From a checkpoint of a small image classifier.
Model: 27.2M parameters, 48-pixel images, activation quick_gelu, num experts 64.
Training: muon at rate 0.02, 19300 steps, batches of 128, held-out accuracy 91%.
Data: trained on small charts drawn from random numbers, 203450 training examples.
Rows from block 4 of a small image classifier, named by matrix and row number. Rows with one number within an expert belong to one neuron, the router's apart. Each number is 128 + 24 x the weight over its row's rms, rounded and kept within 0 to 255. All counts start at 0.
Before each expert's rows are labels from the 100 images, of 14976, where the router gives the expert most weight on average: "strongest on" is what is common among them; "peak on" is the class under the peak. Only what is clearly more common there than usual is listed. The data: small charts drawn from random numbers. In brackets: how many of the 100.
# router: router (model.blocks.4.mlp.router.weight, 64x160, trained with AdamW), inputs 0-159
# up: expert up (model.blocks.4.mlp.up, 64x160x160), inputs 0-159
# down: expert down (model.blocks.4.mlp.down, 64x160x160, transposed), outputs 0-159

# expert 24
strongest on: dark theme (99); rising (37); dip in the middle (36); kind: stacked bars (27)
peak on: data marks (45)
router.24 [130 139 122 140 206 112 118 130 161 145  99 127 120 143 147 184 131  85 136 116 144 122 104 156 123 109 145 104 130  99 115  93 136 117 130 137 106 103 132 114 147  93 142 141 161 130 131 116  71 104 146 163 147 152 142  83 106 113 122 165 112 116 127 135 156 126  97 162 126 154 135 161  89 120 132 133 136  99 148 174 133 142 154 211 200 106 130 116  63 127 127 123 126  88 114 116 122 136 139 100 111 132 138 137 139 100 105 161 102 111 117 119 118 139 128 145  97 167 107 124 132 100 117 136 142 125 106 102 159 119 160 117 100 129 135  93 125 130  97 112 139 100 166 116 108  96 131 174 116 133 153 107 147 157  98 126 155 124 110 127]
up.0 [115 139 135 141 139 112 131 140 138 114 104 142 123 136 125 113 154  88 104  76 123  97 148 147 138 142  85 135 149 136 100 134 145 109 132 145 128 134 132 137  42 134 166 142 140 125 149 123 121 120 170 132 174 137 133 134 122 112 143 142 121  94 124 144 121 144 149  97 121  89 126 131 144 125 137 107 118 121 124 106 135 134 112 145 146 141 100 140  93 110 109 106 155 141  50  59 124 118 113 122 179 152 156 138 118 146 144 131 100  92 196 143 154 142 177 143 132 165 113 110 108 111 177 118 130  95  87 168 100 151 119 144 139 156 145  85 101 136  99 133 155 107 121 102 138 168 115 138 135 124 142  89 126 127 120 151 140 179 109 119]
down.0 [ 95 113  85 138 127 128 139 111 113  50 138 110 129 136 170 133 131 182 130 155  81 186 149 120 115 122 149 120 133 154  91 127 137 146 140 142 118 165 133 129 138 114  96 133 112 130 125 110 107 157 149 135 110 126 130 129 115 125 161 114 118 141 101 115 159 117 165 156 130 126 116 140 100 126  95 171 114 150 125 115 168 141 160 148 124  69 185 118 165 120 124 127 102 132 145 149 135 145 181 138 112 104 116 139 133 106  67 112 121 100 101 121 113 130 156 126 114 113 171 110 122 134  98 136  73 165 132 112 133 126 141 134 114 116 159  99 163 139 121 109 130 106 123 156  76 122 113  94 163 112 109 174 144 172 112 114 100 133 151 138]
up.1 [101 108 122 134 163 120 149 111  95 132 137 136 141 102  71 151  79 104 178 121 125 144 139 128 148 139 161 133 128 111 113 116 150 190  85  69 164 128 130 150 169 161 126 146 140  92  90 186 110 128 142 154  89 121  94 145 125 105 148 140 137 157 127 135 127 114 120 154 142 127 107 135 139 114 167 101 133 137 119 148  86 131 130 126 128  94 122 140 173 173 119 141 127 114 141  91 148 140  97  86 172 129 176 144  99 141 137 147 127 132  84 120 104 169  89 122 154 138 115 117 149 119 153 126 111  80 172 113 117 139 123 112  95 109 154 130 131 122 123 146 127 117 120 155 103 110 106 103  97 117 125 129 149 104 181 116 119 120 129 104]
down.1 [151  99 105 101 110 124 140 123 139 157 138  97 106 169 133 108 120 134 144 112 138 108 130 144 112 108 120 177 174 127 113 112 100  93 153 105 143 133 131 139 165 121 141 139 108  91 148 112 158 163  89 116 126 129 167 136 160 158  90 119 161 122 174 102 154 115 151 100 128 142 159 142  89 141 106 169 129 121 152 114 142 119 136  92 129 129 145 144  80  73 145 139 120 127 127 142 106  98  71 129 120 116 153 124 143 137 143 177 117 117 127 131 145 131 112 133 149 123 155 135  78 117 149 146 146 102 147  96 115 112 160 103 123 105  96 167  59 129  99 135 143 152  95 144 140 195 134  87 136 157  97 103 151 131 152 123 135 115 145  99]
up.2 [188 102 116 143 174 155 107 152 109  87  95 109 127 145 119  92 112 133  79 127 136 102 121 140 107 114 150 117 158 157 117 159 135 122 109 139 120 154 159 128 133 174 140 146 126 129 211 143 100 116 181 151 118 124 129 164 146 133 119  95 117 145  67 122 128 140 110 125 141 129 118 171 147  97 151 133  84 126 150  92 117 121 132 103 132  88 144 121 114 145  96 123 128 155 124 136 108 163 165 158 116 110  91 117  92 138 127 124  88 132 103 156 109 157 142 115 124 128 137 135 121 104 161 166  78 149 155  76  89 119 103 160 130 118 122 119 121 156 136 149 141 153 101  93 129 121 121 127 118 154 144 127 181 142 112 143 123 105 139 131]
down.2 [140 151  93 185 112  87  98 126 164 129 137  94 150  98 141 130 122 102 116 167 141 154 157 149 164 104 104 197 144 125 144 115 120 154 138 115 104 133 134 132 136 155  75 131 110 102 118 112 166 138  74 174  94 118 143 134  99 142 126 127 134 121 114 123 113 110 109 166 174 134 137 112 131 141 140 114 130 153 119 112 186 109 109 114 164  72 123  91 155 129 116 153 149  89 139 133  96 127  99 111 149  89  91 134 139 112 119 158  81 157 116 111 138  90 136 131 121 144  87 150 119 114  99 125 130 149 101 142 135 158 110  81 147 121 157 113  99 139 159 135 122 102 152 148 136 129 123 144 173 149 127 160 133 117 123 132 116 119 123 166]
up.3 [126 108 122 129 138 132 117  98 120 127 139 137  83 152 122 118 132 115 148 125 106 118 106 144 131 132 142  99 137 128 112  96 145 200 112 145 153 118 143 125 173 159 128  95 143 137 129 105 126 140 148  99 120 159 140 123 135 102  90 112 136  67 135 130 111 100 114 177 148 154 185 142 118 108 163 159 127  98 143 153 134 119 156 179 119 112 100 120 151  99  90 136  89 151 117 127 100  91 167 159 210 154 136 114 144 135 123 137 101 118 129 112 142 136 118 126 132 136 108 106 111 139 129 124 107  99  91 115 115 112  94 112 101 182 166 134 133 115 161 120 121 155  84 187 145 170 134 126  96 104 124 137 136 124 104 127 106  84 152 126]
down.3 [122 154 148 124 155  85 138 130 114 134 122 125 159 120 133 107 102 130 166 126 163 138 136 102 137  65 134 118 164 119 137 135  92 113 118  87 127 116 127 130 102 166 135  93 134 121 100 147 180 126 155 125 140 101 113  87 117 127 147 135 116 159 100 129 101 137 126 131 127 115 103 174 136 131  88 144 132 133 141 183 133 109 127  78 139 140 152 125 114 141 163 118 182 112 128 148  99 136 123 136 124  91 114  97 153 138 144 145  79 157 126 118 127 119  98 122 112 176 148  83 143 162 150  90 184 120 153 101 112 153 160 132 107  77 123 121 156 148  99 112 115 111 196 133  90 126 120 133  98 129 112 114 154 147 151  85 158 126 130 150]

# expert 5
strongest on: flat (90); one colour (89); area chart (36)
peak on: data marks (55)
router.5 [ 72 132 117 134 113 147 142 121 155 161  93 111 151 176 159 160 131 102 157 122 134 126 154 188 112 116 168 154 140 134 127  99 146 150  94 116 102  85 134 114 129 135 139 162  99 133  84 102 126 119 178 122 144 114 122 105 132 115 149 125 122 132 136 125 133 128 107 150 119 100 100 180 158 103 171 158  85 111 190 128 172 142 134  85 131 125 132 151 102 130  97 114 130  97 133 101 137 149 120 127 157 142 125 114  84 160  78 155  84 135 107 104 151 116 119  99 161 134 106 106 141 122 119 117 155 104 155  82  99 171 131 133 136 103 134 118 135 134 104 112 120 154  89 144 138 161 141 125 131 136 119 151 125  90 151 133  90 139 128 100]
up.0 [149 100 166 142 144 116 156 143 142 108 122 133 121 151 140 122 177 152 154 143 116 109  96 152 117 138 114  97 153 126 123 139  87 131 148 145 134  94 118 122 114 128  90 108 155 165 163 122 129 122 125 158 121 123 139 135 148 136 107 151 120 114 122 130  59 127 152 120 121  91 116 131 157 111 127 157 117  99 107 102 148 113 121 204  93 136 178 140 157 106 133 162  85 131  86 129  94 147 103 162 145  89 131 162 169 166  95 162 171 110 137 163 121 156  98 164 151 125 143  75 134 135 111 129  93 146 169 163 117 120 131  94  99 172 117 144 137 120 116 110 133 132 124 121 104 123 138 115 122 153 106 127 132 141 157 102 144 160 169 143]
down.0 [128 163 122 126 120 151 117 148  95 139 150 134 132 105 124 138 116  85  91 134 136 136 137 142 156 107 118 132  94 105 118 131 164 132 101  95 127  94 102 112  94 130 142 133  77 134 143  98 128 156  76 119 142  88 124 113 119 119 168 130 127  64 119 147 157 161 154  86 152 139 141 117  89 126 136  96 140 133 146 165 109 129 158 126 140 134 129 149 124 107 108 100 143 143 183 161 141 165 203 100 146  92 116 140 113 108 138 146 144 161  95 100 144 155  84 178 157 139 112 149  78 129 141 124 110 141 130 112 140 126 135 128 110 104 150 129 145 178 100 101 133 137 111 132 134 174 106 135 122 122 180 117 134 126 143  77 117 123 126 150]
up.1 [ 90 106 142 113 124 127  88 124 104 156 140 143 157 123  74 121 149 139 142 141  87  85 134 134 130 144 112 121 153 102 112 114 115  89 106 130 164 117 145 124 124 130 154 101 117 136 105  94 168 127 145 153 131 126  95 102 136 169 161 134 133 124 111 144 148 140 111 142 137 122 130 134 165 127 164 113 107 128 110 166  94 127 113  68 128 159 125  59 145 154 121 132 140 143  97 154 118  90 104 150 135 116  84 107 124 111 129 117 130 144 120 178  97 156 178 104 108 155 131 118 146 151 151  97 124 168 156 126 113 117 137 132 149 114 160 153 130  96 157 124 136 191 139 142 151  92 102 124 124  65 100 130 151 151  84 123 138 172 137 141]
down.1 [142 115  97 137 113  86 152 181 124  65 104 139 112 152 133 135 136 133 106 150 149 125 135 162 147 109 143  95 152 160 125 109 125 131  93 127  98  94 104 140 120 122 109 178 121 140 148 119  68 136  77 111 106 143 106 130 119 137 129 134 118 142 121 132 103 138 120 153  73 133 143 108 108  99 128 120 146 137 150 153 137 147 146 194 146 107 142 119 132  82 122 119 115 115 139 100  91 134 130 138 146 121 154 108 122  88 132 129 131 143 178 145 102 127 143  80 170 116 111 143 177 142 159 139 131 139 121 146 165  83 147 133 154  99 149  83 142 188 130  97 121 146 132  73 100 147 133 147 144 129 125  97 144 164 148 111 130 114 147 155]
up.2 [137 113 120 122 109  89 128  99  87 124 139 117 145 109 121 135 129 148  98 133  93  87 122 154 149 129 120  89 115 131 135 167 145 140 100 125 142 148 123 127 130 113  99 119 131  97 132 156  83 153 122 185  90 148 137 105 135 134 119 124 131 168 160 120 149 123 163 166 143 147 143 128 134 160  83 113 110 115 108 137 124 136 146 138 139 100 123 116 133 163  85 135  98 109 146 129 138  84 111 131 126 113 139 106 112 107 109 138 101 143  86 173 149 136 127 106 130 101 164 159 162 170 109 108  97  85  84  86 143 124  76 156 127  79 151 201 143 145 179 126 124 137 134 165 133  96 129 138 141 128  97  95 119 104 126 119 144  94 112 168]
down.2 [125 106 100 129 127 137 110 128 130 155 123 120 114 141 143 127  90 114 140 156 176 184 148 122 107 173 105 111 149 107  58 145 139 146 101 120  89  96 128 177  89 146 116  95  93 153 112 158 136 160 146 132 177  79 154 104 106 143  91 130 113  87 112 149 153 111 159 157 114 136 124 140 126 160 158 114 118 125 140  89 163  99  82 118 113 118 118 116 170 122 150 130 185 142 110 120 130 142 152 113 107 126 120 127 115 169 100 125 110 155 142 111  88 116 122 139 103 132 103 110 166 109 157 167 164 114 106 127 107 182 139 124 160 130 148 129 137 139 130 102 100 119 132 124 142 148  94 129 142  90 142 143 119 123 143 134 133 160 133  85]
up.3 [103  99 128 127 160 139  99 112 143 107 103 100 149 154 123 107 156 109 136 119 145 142 112 145 153 119 109 140 136  95 175  71 102 133 121 106 101 107 136 160  98 102 125 105 136 168  88 150 100 118  86 129 143 134 140 207 129 154  95 144 122 136 128 115 113 125 107 137 107 106 116 127 130 148 139 163 168 126 128  81 158 127  89 147 122 167 149 149  97 136 115 126 144 113 153  92 120  95 108 134 142 135 128 114 110 154 117 118 142 143 182 102 136 112 107 130  86 137 117 122 152 117  74 175 149 103 135 144 122 112 130 111 134 105 121 192 114  86 120 158 146 138 133 132 181 140 101 125 118 159 158 158 156 149  91 123 161 163 129 131]
down.3 [202 166 161 161 139 147 179 115 109 161 108 149 125 113 194 127 160 114 121 128 139 108 175 114 109 118 145 117 112 103 123 111 111 157 148 155 127 105 123 125  84 114 101 140 113 120 106 140  94  79  99 110 144 109  85  83  98 125 102  94 103 111 145 106 148 124 152 139 124 155 115 135  99 101  99 116 152 113 112 153 149 118 126 146 127 119  65 154 133 210 113 117 136 132 154 149 133 160 170 120 127 144 149  91 149 140 182 155 147 164 102 134 118 119 127 160 126 123 118 121  87 137 122 139 126 133 134 149 116 144 126 144 124 114 131  83  79 126 101 131 128 151 132 109 148 127 127 102 146 135 119 125 118 134 138 121 124 104 164 108]

# expert 18
strongest on: heat grid (97)
peak on: data marks (71)
router.18 [127 154 107 150 116 140 134 155 119  93 147 163 164 107 164 124 131 105 126 114 102  87 132 166 166 135 135 132 125 144 127 151 126 121 163  95 130 125 125 148 165 125 150 113 140 148 139 150 109 120  79 145 131 140 132 147 118 158 127 157 113  69 160 182 118 124 163 134 142 124 148 166 119  99 122 109 170 126 127 132  97 139 126 107 101  98  92 102 148 115 161 133 146 121 113 140  66 134  77 135 165 156 115 152 128 160 145 118 131 112 117 106 111 145 115 150 177 127 136 144 126 151 112 139 101 148  84 154  94 117  86  83 101  81 104 144 142  99 173 103 149 146 119 112 124 131 114 138  77 101  95 161  98 141 134 113 106 142 146 161]
up.0 [109 129 112 112 146 129 149 123 196 140 142 130 100  58 124 128 171 155 123 124  97 158 151 118 132 159 158 138 141 147 114 131  92 104 126 145 182 129 109 144 108 143 147 105 170 118 110 128 142 146 100 176 125 138 133 138 126  74 125 139 133 143 121 117 140 144 108 158 166 140 140 126 141  78  93 125 115  71 101 123 151 123 164 108 136 127 157 136  85  87 114 154 158 116 102  67 139 121 176 135  87  84 126 107 123 139 123 136  74  89  99  84 100 148  86 130 150 136 137 110 136 153 126 109 138  99 119 134 122 113 137 144 147 110 141 121 169 127 121 120 135 129 130 105 152 133 108 138 156 121 157 144 173 121 119 128 137 112 142 160]
down.0 [136  79 168 126 153 151  90 149 111 156 117 114 142 129 102 122 139 119 159  89 126 111 109 170 125 158 117 153  83 152 137  93 135 156 160 119 111 103 138 116 142 172  95 180 139 109 110 106 138 102 117 157 100 108 147 113 131 102 126 158 103 141 134 115 167 158 142 120 160 110 136 170 126 122 115 109  93 123 119 120 112 170 101 119 143 116 183 115  86 106  78 161 117  75 135 142 147  81 135 124  74 106 136 155 121 119 127 170 137 144 160 174 110 114 164 117 123 138 136 149 118 138 120 129 105 139 180 143 114 139 122 130 141 134 111  99 114 102 163 137  89 122 105 115 115 173 157 138  89 163 123 123 120 110 139 133 106 112 145 140]
up.1 [143 129 124 156 109 133 117 122  94 143 144 150 127 104 115 123 141 111 123 121 136 112 153 120 116 131 138 101 130 116 130 149 140 111 126  96 167 118 137 131 116 161 156 136 136  98 116  55 111 112 155  77 156 104  85 127 120 103 113 127 123  93 139 170 180 126 105 122 133  86 143 131 110 129 178 149 116 163 146 139 137 136  98 113 128 117 141 109 155 138 150 126 126 178 102 131 135 131  96 153 130 133 107 135 133 100 109 127 161 115 189  79 176 111 138 152 185 152 125 136 132  76 145 108 100 131 140 108 139 193 129 117 146 107 111 143 136 138 110 125 121 146 130 152  95 125 126 132  75  51 127 165 100 113 157 135 151 157 128 106]
down.1 [172 102 105 135  72 108 121 130 107 126 103 164 126 147 115 120 147 129 157 115 162 144 127 155 124 138 148 156 158 122 112 136 128 147 114 147 111 120 193 126 116 142 128  97 143 112 157 134 149 148 118 175 121 150 149 122 139 126 133 117 146 116 117  90  91 153 124 107  80 124 146  95 130 165 153 115 153 115 111  88 118 137 171 130 123 127 141 134  92 166 124 108 145 124  75 115 118 109 105 148 144 112 129  97 137 122 109 125 151 154 107 123 135  63  82 127 138 117 145 132 151 121 110 155  88 123 117  87 128 140 186  99 142 149  72 184 105 147 128 149 143 152 127 159 155 155 137 124 125 132 125 103  85  74 144 161  90 151 124 107]
up.2 [151 138 120 111 120 147  96  98 110 158 113 150 178 152 142 130 127 114  87 123 117 155  89  76 128 124 115 103 135 102 134 149 127 116 159 102 120 140  92 103 110 102 124 103 143  95 129 143 167 132 144 108 103 141 121 171 117 150 117 184 113 143 157 137 130 135 144 115 112 118 132  75  92 124 132  93 121 137  87 156 152 138 155 104 115 100 112 115 125  84 149 127 153 138  77 175 107 131 156 116 120 164 127 133 105 110 157 150 163 132 152 129 132 139 114 148 110 117 111 112 154 130  99 144 152 120 117 203 108 178  90 124 167 146 129  80 137 108 136 139 127 152 137 109 152 138 134 151 160 127 173  98 131  91 162 112 104 149 156 157]
down.2 [ 80 124 153 128 117 141 149 147 114 167 120  85 134 136 121 130 159 110 118 106  87  80 110 125 110 112 129  71 125 123 143 150 141 116 137 134 115 155 160 143 144 119 110 141 130 101 134 107 119 180 137 148 105 126 137 118  90 107 135 169  98 124 100 109 157 156 121 104  87  81 111 114 164 136 147 134 143  88 177  95 109 182  87 121 104 125 157 136 161 127 110 144 104 148 167 114 102 154 163 124 127 135 146 112 119 131  94 149 140 132 160 136  76 154 105 145 123 118  90 142 107 113 132 131 182 160 106 148 160 122 111  94 127 126  91 115 179 171 145 120 148 131 138 167  94  80 128 115 159 144 151 126 137 136 139 139 120 125 135 115]
up.3 [116 121 132 141 169 141 139 151 138 112 130 123 158 107  57 143 133  82 112 129 138 177 114 160 124 123 163 147 108  96 109 109 105 133 115 143  78 129 133 138 135 187 111 124 105 165 130 148 102 101 150 113 163 114 144 147 137 158 146 126 124 127 118 105 120 117 134 130 169 132 125  93 143 115 121  98 101 122 146 163 166 103 119 108 138 150  99 140 170 160 121 136 184 112 143 112  61 111 188 143 110 143 140 107 149 112 126  98 138 145  98 125 104 114 150 146 127 108 114 143 169 165 116 179 144 140 164 121 141 137 100 115 127 125 147 138 132 101 183 123 163 131 130  94 134 144 111 125 123 144 183 143 103 138 141 145 100 161  92 119]
down.3 [128 158 128 155 140 127  62 190 146 128 148 167 145 123  90 125 111 116 145 130  86 167 134 142 143 129 149 104 135 155 103 112 149 130 138 138 135  79  95 145 114 106 142 117 121  92 122 149  86 128 106 132 138 113 139 125 200 100 103 160 126 140 122 144 130 120 154 155  99 139 112 113 129 129 131 142  88 130 112 144 103 135  84 149 141 195 152  94 121 129 130 133 143 139 110 142 126 111  87  93 100 132 151 132 101  87 113 141 134 128 143 140 128 143 145 104 117 114 121 131 112 101 164 107 154 131 115 115 175 104 169 167 134 102 156 142 126 131 161 133  94 102 127  88 110  95 194 107 111 123 140 151 136 127 174  78 147 133 122 118]

# expert 38
strongest on: ring chart (31); pie chart (28)
peak on: data marks (45)
router.38 [141 110 150 134 135 106 122 122 126 100 193 107  97 131 118  72 167 160 155 145 138 144 115 109 119 158 156 107 140 116 162 144  66 150 131 149 128 168 132 156 116 151 103 123  68  86 118 126 132 172 137 130 149 134 133 136 134 172 116 139 130 125 113 109 131 124 160 143 125 118 121 132 117 147 141 115 138 151  99 122 135 130 115  97 110 118 127 137  92 129 127 144 114 183 113 144 180 158 146 114 150  86 125 110 178  85 172 130 154 144 160 100 130 127 127  79  99 140 133 140 109 158  66 133 105 153 152 156 125 108 109 107 131 138 114 134 113 100 129 142 111  93 141 102 116 106 120 137 109 144 137 125  95  66 143 144 149  78 111 127]
up.0 [130 175  78 118 105 136 153 108 124 132  73 121 100 136 139 137  84 100 138 140 109 101 147 167 138 154 127  95 124 109 138 122 109 129 165 116  96 106 113 136 184  96 106 124 130 129  75 120 130 115  83 130 117 173 115 156 112  90 117  97 128 157 138 107 179 123 161 138 115 122 133 137 127 131  76 138  80 136 139 121 139 145 174 138 145  99  88  95 138 127 163 140 149 136 138 134 109 109 149 138 120  93 111 124 125 142 143  99 118 132 160 123  88 111  93 164 147  74 133 130 127 140 150 160 150 111 146 121 114 151 182 186 146 136 124 109 155 143 125 121 142 121 124 150 102 124 117  83  80 127 174 124 135 135 115 128  99 108 104 134]
down.0 [140  85 131 115 138 118 127 124 114 115 185 135 128 117 107 150 177 153 156 141 149 117 142 103  88 131 119 123 145 145 164 124 155  82  99 127 128 128 130  89 127 104  99 138 105 156 142 116 152 119 147 136 128 119 114 136 113 135 102 134 152 120  74 126 135 124 114 163 151 136 122 130 150 162 134 144 129 156 150  98 157 135 134  89 105 117 127 151 126 136 129 169 141 148 103 155 181 147  74 172 131 118 167  70 135 131 122 125 131 124 117  90  82  64 100  99 129 182 114 134 127 135 160 101 124 127  90 102  77 152 113 185 137 134 144 109 112 102 160 131 169 113 141 143  97 156 107 124 137 139 115 116 156 114 138  90 156 137 125 103]
up.1 [126 148 128  97 129 120  92  85  93 107 100 140 131 139 132 113 120 148 148 144  98 131  92 145 135 129 156 171 104  94 129 139 108 185 171 137 135 164 125 152  92 159 159 158 134 162  96 119 121 114 101 109 123 145 184 159 128 133 130  87 119 131 120 149 124 125 122 150 171  98 128 112  80  77 140 117 137 194 126 130 131 132 136 158 147 118 124 140 176 142 114 133 115 145 113 134 145 132  95 120  95 124 123 117  73  83 129  93 127 132 145 134  83 127  82 151 142 128 113 139 143 129 134  93 131 137 123 129 129  81 104 135 148 138 100 175 151 141 111 157 123 108 103 174 117 104 115 107 109  87 143 158 159 181 126 126 133 133 128 111]
down.1 [126  89 103 123 150 149 153 104 142 116 123 132 118 122 152 157 160 141 143 111 131 120 123 143 121 138 125 136 107 128 167 121 136 128 116 128 147 158 127 125  95  77 106 127 109 145 119 126 124 108 143 129 113 142 130 177 127 134 138 181 190 129 144 122 116 150  92 144 145 126 125 104 129 122 129 145  98  99 135 106 112 153 136 142 170  91 130 139 155 136  93 107 107 119 194 123 119 129  96 127  82 104 117 142  74  96 114  85 134 122  89 114 162 111 150 146 125 145 136 106 161 140 161 112  85 111 147 123 137 106 103 146 132  87 110 133 125 100  97 134 130 147 141 164 144 165 131 167 137 109 181  90 118 126 185 101  64 173 106 165]
up.2 [127 115  69 140 143 135 136 136 161 130 115 101  95 118 145 115 127 148 135 154 115 147 148 146 112 114 118 200 177 179 129 110 126 167 135 127 121 145  96  98 185  83  92 120 115 124 119 111 126 129 136 107 144 150  88 142 107 137 172 109 124 122 133 140  97 141 151 105 105 116 169 162 101 122 130 118 134 125 140 158 141 109 112  97 138  93 162  88 163 123 114 127 111 152 107 176 131 101 116 131  88 131 126 128 141 124 137 106 148 148  95 158  92 147 110 144 169 106 132 162 125 192 136  92 133 138 144 137  73 128 113 101 127 149 148 141 142 118 123 148 137 145  85 108 109 165 129 148  98 147 116 118  95 123 122 135 151  76 102 151]
down.2 [112 115  85 157 131  79 129 144 108 169 130  61 151 160 128 117 118 103 133 139 112 140 122 111 137 126 127 180  88 136 155 121 152 111 150 174 160  97 118 101 101 120 111 163 135 113 142 155 100 139 123 152 146 127 100 110 145 101 128 139 113 129 142 139 140 135 108 140  92 111  64 132  99 173 120 123 135 149 100 141 141 115 121 169 159 126 106 119 124  92 102 142  91 149  91 128 158 142  82 125 178  96 173 118 133 127 146 126 132 114 122  76 109 111  89 143 125 115 162 151 166 113 126 130 102 119 104 114 129 142 145 116 122 125  84 118 154 137 156 101 126 123 108 140 163 111 136 178 141 155 133 173 178 123 107 137 149 122 161 141]
up.3 [177 150 121 144  93 114 137 125 172 177 159 115 186 204  88 119 173  74 116 102 113 111 104 128 112 110 151 158 142 121 139 130 126 120  90 178 123 122 105 108 145 136 136 151 115 142  93 146 126 149 165 110 132 133 184  68 127 136  89 132 128 128 114  93 116 128 122 141 172 107 171  89 137 143 175 134 128 133 110 175 145 110 160 115 133 147 131 156 158 106 105 134 123 118 138 117 137 138 143 138 114 137 155 117 123 116 153 110 114  91  98 147 141 111 111 165 114 136 118 142 162 102 159 127 111 109 117  80 121 123 125 141 146  95 118 125 110 160  99 106 135 131 126 152 154 126 120 104 124 111 136 118 119  97 132 123 111  99  92  96]
down.3 [146 131 163 126 134 175 152 154 142  68 190  92 137 107 101 126 107 143 152 103 164 149 126 114 112 131  79  90 113 142  84 144 131 125 136 144 140 157 142 152 145 108 137 150 127 116 143 163 173 117 105  95 118 165 127 140 147 118  99  86 144  97 102 131 124 107 143 170 120 164 107 108  77 146 126 167 190 136  92 111 118 129  85 135 143 112 116 156 138 177 155 100 130 125 115 143 115 118 107 123 130 139 117 126 149  85 144 154 139 116 146 108 141 126 137 133 131 101 148 135 143 172 109 161 119 101  90 105 100 153 154 106 141  97 128 114 139 108 141 105 139 146 170 133  95 132 121 102  75 133 110 111 158 144 127 126 123 116  99 100]